Rows from block 3 of the image encoder of a small model that answers yes/no questions on an image's attributes, named by matrix and row number. Rows with one number belong to one channel. Each number is 128 + 32 x the weight over its row's rms, rounded and kept within 0 to 255. All counts start at 0.
After each channel's rows are labels from the 100 images, of 14976, where the channel reaches its highest value: "strongest on" is what is common among them. Only what is clearly more common there than usual is listed. The data: histories of elementary cellular automata, time running down. In brackets: how many of the 100, against the usual share in percent.
# convs0: first 3x3 conv, stride 2 (encoder.blocks.3.convs.0.weight, 96x48x3x3, each kernel summed), inputs 0-47
# convs1: second 3x3 conv (encoder.blocks.3.convs.1.weight, 96x96x3x3, transposed, each kernel summed), outputs 0-47

convs0.27 [105 110 135 104 133 107  62 140 101  81 146  93 135 206 115 101 125 114 104 119 112 113 138 145 106 131 120 118 149 194  79 225 180  94 120 125 120 131 106 143 136 119 127 115 168 101  76  81]
convs1.27 [126 152 120 136 215 152  83 132 129 147 109 104 119 121 159 155 192  94 113 110  98 146  88 129 102  91 221  74 161 152 116 130 113  54 158 104 108  86  60 137  20 117  73 115 143 126  92 109]
strongest on: large cells (99 vs 39.9)

convs0.91 [161  78  32  90 115 156  73 182  94 102 155 115 145 140 141 113 128  80  89 142  80  77 150 122 146 124 104  92  95 139 104 133 101 106 146 125  83 113 113 120 108 111 160 172  82  93 138 117]
convs1.91 [123 121 140 175 211 131  96 221 119 184 125 145 136 119 166 183 107  69 146  97 125 111  99 184 120 117 108 104 149 157 160 146 129 112 142 140 128 121 137 113  90 108 129 121 167  85 154 113]
strongest on: 000 turns on (100 vs 50.1); 111 turns on (92 vs 50); large cells (80 vs 39.9); sparse start (67 vs 29.2)

convs0.52 [158 113 188 107 131 105 135 117  83  66 148 105 120 129 163 147 125 113  68 139  84 130 177 218 203 123 180 138 142  99  89 130 114 108 122  84 111 108 122 149 133 141 159 125  98 151 136  96]
convs1.52 [153 144 117 148 106  67 121 139 119  91 135 133  98 165 127 151  95 180 145 145  77 122 160 122 112  88 148 105 123 135  77  73  57  63  73 114 145 123 162 174 147 192 175  62 120  90 105 134]
strongest on: 100 turns on (99 vs 50.2); 011 turns on (95 vs 51.1)

convs0.13 [119  51 131 133  65 119 131 130 110  93  97 115 107  59 145  98 109 154 130 173 105 131  66 110 149 103 116 178 132 113  86  86  82 149 184 172 132 148 158 110 122 131  79 102 107 163 106 128]
convs1.13 [144 108 176 133  68 155 119 116 137 128 113 145 164 118 112 153 146 108  65 167 154 183 174 118 140 108 152 116  92  88  94 135  88 139 140  89  95  80 170 129 208 113 123 119  78 116 147 138]
strongest on: 000 turns on (81 vs 50.1); large cells (80 vs 39.9); 010 turns on (78 vs 50.4)

convs0.65 [150 107 113 129 118 108 120 181  61 152 130 181  83 113 128 121 131 127  73 211 171  94 122 117 114 118 106  82 160 136 113 161 122 130 198 125 124 173 136 133  66 150 130 155  96 175 138 102]
convs1.65 [ 93 143 124 172 120 157 123 145  51 177  67 204 133  97 183 177  65 124 120 168 101 119  94 126 105 155 128 100 151  99  73 176  74 134 127 127 176  90 129 138 123  74 129 143  88  99 136 124]
strongest on: large cells (92 vs 39.9); 000 turns on (82 vs 50.1); 111 turns on (77 vs 50)

convs0.56 [147  55 115 127 142 116 153 154 146 132 133  99  89 147 170 109 103 158 134 111 105 191  65 106 145 115 115 121 198 103 120 136  76 122 193 183 161  99 126 108  71 123  88 112 116  86 133 120]
convs1.56 [105 155 117 124 141 134  54 105 123 144 107 157 198 135 120 114 156 161 109 120  99 185 246 123 107 104 142 100 166 146 100 113 184 127 107 157 121 154 136 112 185 111 126 135 119 137 125 139]
strongest on: 000 turns on (83 vs 50.1); 001 turns on (78 vs 49.9)

convs0.51 [124 103 177 128 110 186  94 148 129 118 150 139 142 114  99  84  50  88 160  85 133 163  58  86 124 109 110 136 108 167 108 136 128 162 164 133 110  96 208 118 127 122  88 118  95 100 160 105]
convs1.51 [117 112  98 190 126 170 142 143 172  79 101 202 194 126 126 139 188 100 149 113 109 151  71 211 119 138 112 101 118  92 104 141 171 107 136 121  88 142 103 149 165  82  73 145 142 135 133 134]
strongest on: large cells (73 vs 39.9)

convs0.47 [131 100 149 130 101  70 167 124  76 153 134 110 147 113 215  41 152 135 136 132  86 133 169 145 186 137 179 115 149 139 174 134 136  98 131 140 138 142 172 140 124 102 143 177  79 146 125 127]
convs1.47 [160 137 149 120 126 113  75 116  99 152 186 138 106 140 123  78 100 170  94 116 194 124 155  68 156 163 163 174 136 105 160 126  99 123 161 125  92  95 125 119 150 159 153  80  79  75 135 187]
strongest on: 100 turns on (98 vs 50.2); 011 turns on (88 vs 51.1)

convs0.46 [ 73  70 125 143 124 117 149 160 143 162 135 143 112 107 126 117 156 207 187 162 110 101 113 107 117  75 192  94 104 135 119  96  81 109  62  76 101 123 103  92 154 136 118 145 126 158 105 111]
convs1.46 [127 114 146 109 151 117 154 115 110 108 156 179 118 159 152 161 114  87 131  71 128 109  68  94 138 151  92 118  95  80 110 131  74  89 135  84 153 110 172 120 119  75 180 159 149  93 123 141]
strongest on: large cells (100 vs 39.9); 011 turns on (81 vs 51.1)

convs0.33 [108 109 167 170 129 130  71  67  65  84 137 156 128  85 162 186 125 130 141  94 118 125 161 137 112 119 133 180 104 129 109 153 132  84 155 122 142 142 206 150 101 130 156 148 108 124 154  57]
convs1.33 [127  76 128 118 118  99 199 129 104 160 138 253 172 130 158  97 122 132 143 151  95 135  97 120 145  97 142 155 135  81 102 119  71 132  90  97 147 150 127 135 131 118 156  87 143 126 102 142]
strongest on: 100 turns on (99 vs 50.2); large cells (80 vs 39.9)

convs0.40 [ 95 111 110 146 103  75  96 123 149 115 101 142 113 146 179 167 124  35 129  97 147 127 138 105 115 136  87 129 116 101 161 141 125 156 143  78 108 103 102  91 128 135 130  87 243 128 141 122]
convs1.40 [ 96  98 125 151 109 106  71 121 126 192  70 118 149 119 154 122 136  98 100 228  65 128  60 129 109 154 122 108 151 106 137 134 122 156  90 132 148 161 144 125  76 143 135 128 132 110  96  94]
strongest on: 010 turns on (88 vs 50.4); large cells (80 vs 39.9)

convs0.8 [131 164 140 124 143 120 160 135 144 135 173 100 136 177 152  71 142  96 127 159 147 150 123 122  87 166 163 118 179 126 128 112 185 191  45 137 132 139 168  69 137 142  96 142 107 125 201 134]
convs1.8 [ 93  68 125 154 131 166 165  95 150  99 136  68 153  55  80  53 114  93  89 153 154 108 172 107 124 153  68 146 142 102 139 164  67  93 129  94 134  97  75 122 124 140 120 161 113 117 107 116]
strongest on: large cells (97 vs 39.9); 101 turns on (87 vs 49.4); 001 turns on (86 vs 49.9)

convs0.90 [ 69  93 145  86 125 130  79 107 160 176 184 116 158 111 132 121 147 101  64 124 113 162 134 183 140 130 109 166 174 107  84  95 131  52 108  99 140  87  89 112 145 106 134 127  87 126 155 149]
convs1.90 [119  94 186 129  96 106 112  95 125 169 144 162  86 125 137 111 125 157 173 136  64 125 118 100  80 121 147 163 165 128 143 152 118 140  85  93  98 114 141  90 131 122 173 173 121  82 103  82]
strongest on: 111 turns on (92 vs 50); 011 turns on (92 vs 51.1); large cells (82 vs 39.9); sparse start (67 vs 29.2)

convs0.63 [108 144 147 157 116  74 148  80  94  98  78 108 174 176 135  94 182 106 112 129 128  93 142 144 146  97 146 149 192 203  74  93 120  90 169 123 120 128 107 141  84 101 112 109 145 133  85 111]
convs1.63 [115 134 140 122 114 102 106 129 102 178 139 137 131 124 144 125 175 128 114 156 134 115 126  84 119  78 211  94 109 107 183  80  83 127  92 144  93 160 173 109 148 121  84  52  94 144 121 115]
strongest on: 100 turns on (99 vs 50.2); 011 turns on (81 vs 51.1); large cells (79 vs 39.9); 101 turns on (77 vs 49.4)

convs0.21 [145 138  24 167  93 114 122 204  91  97 102 172 120 154 122  70  97  83  88 131 125 101 132  81 153 133 110 101 165 124  97 119 170 159 164 137 136 156 138 138  90 122 122 151 142 130 101 143]
convs1.21 [127 187 143 170 172 124 119 142 103 199  89  99 146  77 137 123 132  94  88 101 110  90 131 159 141 139 108  96 136 104 132 160 123 102  90 153 133 108 110  83  53  86  94 141  75  98 123 164]
strongest on: 000 turns on (89 vs 50.1); 111 turns on (79 vs 50); large cells (71 vs 39.9)

convs0.14 [138 170 133  75 112  96 144 113 153 130 157 126  90 143 110  45 112 102 178 123 160 119 140 128 100 125 106 124 230  85 100  77 114 172 130 123 153 130 155 150 134 138 120 100  86  77 162 114]
convs1.14 [112 135 148 100 119 147 220  80 135 122 131 132 150  36  88  77 143 121 152 128 142 110 201  83 107 122  75 120 140 123 127 126 119  74 145  86 144 122  99 125 125  79 121 173  71 117 139 112]
strongest on: 011 turns on (94 vs 51.1); large cells (91 vs 39.9)

convs0.77 [189 133 128 141 147 157 129 116 170 118  43 109 159 102  75  79 113 124 100 191 142 130 136 100  83 151  97 108 106  90 131 119 127 112  97  98 157 109  99 164 149 104  93  86 120 148 204 132]
convs1.77 [158 136 105 120  89 173 154 153 159 127 134 125  74 125 143 116  81 115 159 166 127  81 126 139 101 129  79  78 109  86  89 191 132 139 163  98 191 144 151 100 121 150 100 124 118 102 100  93]
strongest on: 110 turns on (100 vs 50.3); rule: rule 192 (28 vs 0.4)

convs0.54 [130 119 118  73 170 102  97  86  98  93 137 135 171 168 115  80 160  98  96  99 156 134 152 120 153 113 111 152 164 142 190 115 150 113 121 115 156  80 138 172 102 115 216 143  90  82  95 104]
convs1.54 [180 184 140 151 129 101 142 125 127 194 143 161 105 161  89 108 168 121 213 101 113 159 136 176 139 115 113 140 156 190 113  90  94 165 191  92  97 100  92  89 108  95 104 145 165 139 167 110]
strongest on: 011 turns on (94 vs 51.1); rule: rule 136 (28 vs 0.4)

convs0.1 [179 156  83 161 113 136  52 112 105 112 100  85 164  97 130  77 119 176 124  90 105  98 177 116 150 115 123 102 167 108 125 103 126 213  97 119  94 112 126 182 126 182 112 126 141 136 134 147]
convs1.1 [124 143 129 100 131 164 152 129 190 137 144  98 140 143 120 121 138 123  87  64 150  62 101 161 168 144 104  86 199 170 116 141 141 173 150 144 151 146 108 132 140 112 120  77  74 115 113 128]
strongest on: large cells (72 vs 39.9)

convs0.74 [148 122 144 179 112 102 118 127 123 168 107 147 140 120  96 143 159 141  92  50 108  91 112 144 113  98 148  66 125 159 125 133 124 108  93 152 109  88  88  88 122 130  89 161  65  40  98  95]
convs1.74 [111 128  64 122 188  98  79 133 141 147 134  82 115 136 147  90 158 121  68 129 100  65 137 141 150 179 151 121 197 156 131 136 113  86 110 123 109 111 115 108  96 155  79 121 165 122  95 143]
strongest on: 001 turns on (100 vs 49.9); 100 turns on (85 vs 50.2); 011 turns on (82 vs 51.1)

convs0.79 [151  90 115 112  94 153 164 107 121 125  64 147 148 114 110 116 141 116 139  61 111 132  75 123 130 107 150  84 107 172 151 132  72  44 134 147 141 128 113  65 150  90 118 119 110  63  81 139]
convs1.79 [ 83 110 160 161 195 140  99 145 137 114 160 121 147 143 102  89 177 114  87 124 119 136 125 134  68 129 158 125 123 168 163  82 166 184 127  86  97  99 115 131 196 150 158  89 140 122 118 169]
strongest on: 111 turns on (82 vs 50)

convs0.84 [ 95 159 188 129 127  96 131 127  74 129 136  92 102 144 126 144 115 121 154 112 111 168 127 140 212 144 166  46 161 110 113 109 142 138 168  96 139  58 186 182 125 119  98 145 106 125 129 108]
convs1.84 [109 134 113 129 151  67 124 167 134 161 156 146 184 148 162  82 165 113 129 151 168 112 173 134 169 182  87 104 161 181 138 104 129  88 152 115 106 143 120 129 173 132 120  57  86  97 100 122]
strongest on: 100 turns on (100 vs 50.2); 011 turns on (93 vs 51.1); 110 turns on (78 vs 50.3); large cells (72 vs 39.9)

convs0.88 [134 109  89 107 177 108  95 104 107 170 124 145  81  98 128  81 124 163 118 137 111  70 106 105 102 107 194 129  45  90 126 145 110 119 153 145  88 104 100 177 112 115  86 119 171 187 128 136]
convs1.88 [171 109 139 109 129 121  92  89 144 101 120 147  77 141 168 143  32 122 111 107 155 128  91 104  82 168 112  77 105 134 111 206 187 190 127 109 159 117 113 106 184  91 188 146  67 100 114 142]
strongest on: 110 turns on (97 vs 50.3); large cells (83 vs 39.9)

convs0.72 [104 132 109 148 101  97  68 135 148 113  64 157 118 146 146 144  94 138 145  85  91  77 136 144 169  99 130 139  66 111 154 160 158 136 108 108  54 101  36 155 114 113 121 128 136 151  91 116]
convs1.72 [155 116  69 106 112  87  55 173 179 173 130  88 112 158 155 178 141 142  95 109 109  91  83  80 136 107 131  81 101 167 127 125 141  96 166 154 125 131 171 113  99 141  90 129 101 128  82 115]
strongest on: 100 turns on (97 vs 50.2); 101 turns on (76 vs 49.4)

convs0.10 [168 132 205 104  94 147 111 118 127 108 155 111 110  97 129  89 121  97 106  80 121 146 143 156 143 113 108  81 110  35 104 194 157 204 145 113 122 120  91 121 140 136 130 139 142  71 140 124]
convs1.10 [121 149 139 121 103 111 173 127 146 108 107 137 180 129 127  74  25 133 131 166 180 108 157 136 151 121 149 109 153 200  86  96 125 123 105 119 166 136  53 154  97 151 128 134  85 107 113  72]
strongest on: 110 turns on (95 vs 50.3); large cells (78 vs 39.9)

convs0.93 [134 114  74  98  84 144 153 127 175 106  93 131 102  94 180 115 145  94 159 122 145 127 190  86 104  95  48  71 152 131  96 130  86 103 151 138 161 124 115 124  85 126 101 133 127  96 163 184]
convs1.93 [113 154 134 138 109 127  83 151  94 157 111  92 113  98  60 101 146 166 111 174  81 122 116 128 153 171 137 100 193 125 163 127 136 132 119 179 136 115  60 111  78 217  80  62 114 102 109 167]
strongest on: 001 turns on (80 vs 49.9); 100 turns on (79 vs 50.2); dense start (71 vs 28.9)

convs0.24 [ 90 119 125  97 148 113 165  86 103  91 130 141 102 129 169  92 168 127 101 186 100 107 220 140 117 137 128  73 119 109 119 113 121 138 155 118  92 139 151 195 130  96 116 110 115 134  42 164]
convs1.24 [115 111  96 138 103  46 110 150 115 171 140  95 136 119  87 105 147 103 108 144  89  84  94  62 162 161  82  83 159 175 149 107 111 102 182 120 139  95 145  87 103 130 154  56 110 167 113 139]
strongest on: 100 turns on (100 vs 50.2); 011 turns on (93 vs 51.1); 110 turns on (86 vs 50.3); 111 turns on (77 vs 50)

convs0.73 [ 54 163 171 110 144 118  92 133 156  61 129 155 105 147 113 134 123  45 147 102 116  98 145 135 116  86  70 146  90  95  96 143 195 114 134 107  76 105 134 135 105 134  88  91 125 126 151 114]
convs1.73 [104  91  95 130 118 109 167 106 162 162 108 124 157 169 122 138 108  91 123 123  84 108  16  82 107  80 129 144 156  81 132 170 195  79 130 123 139 117 145 167  73 109 116 164 136 135  72  86]
strongest on: 110 turns on (82 vs 50.3)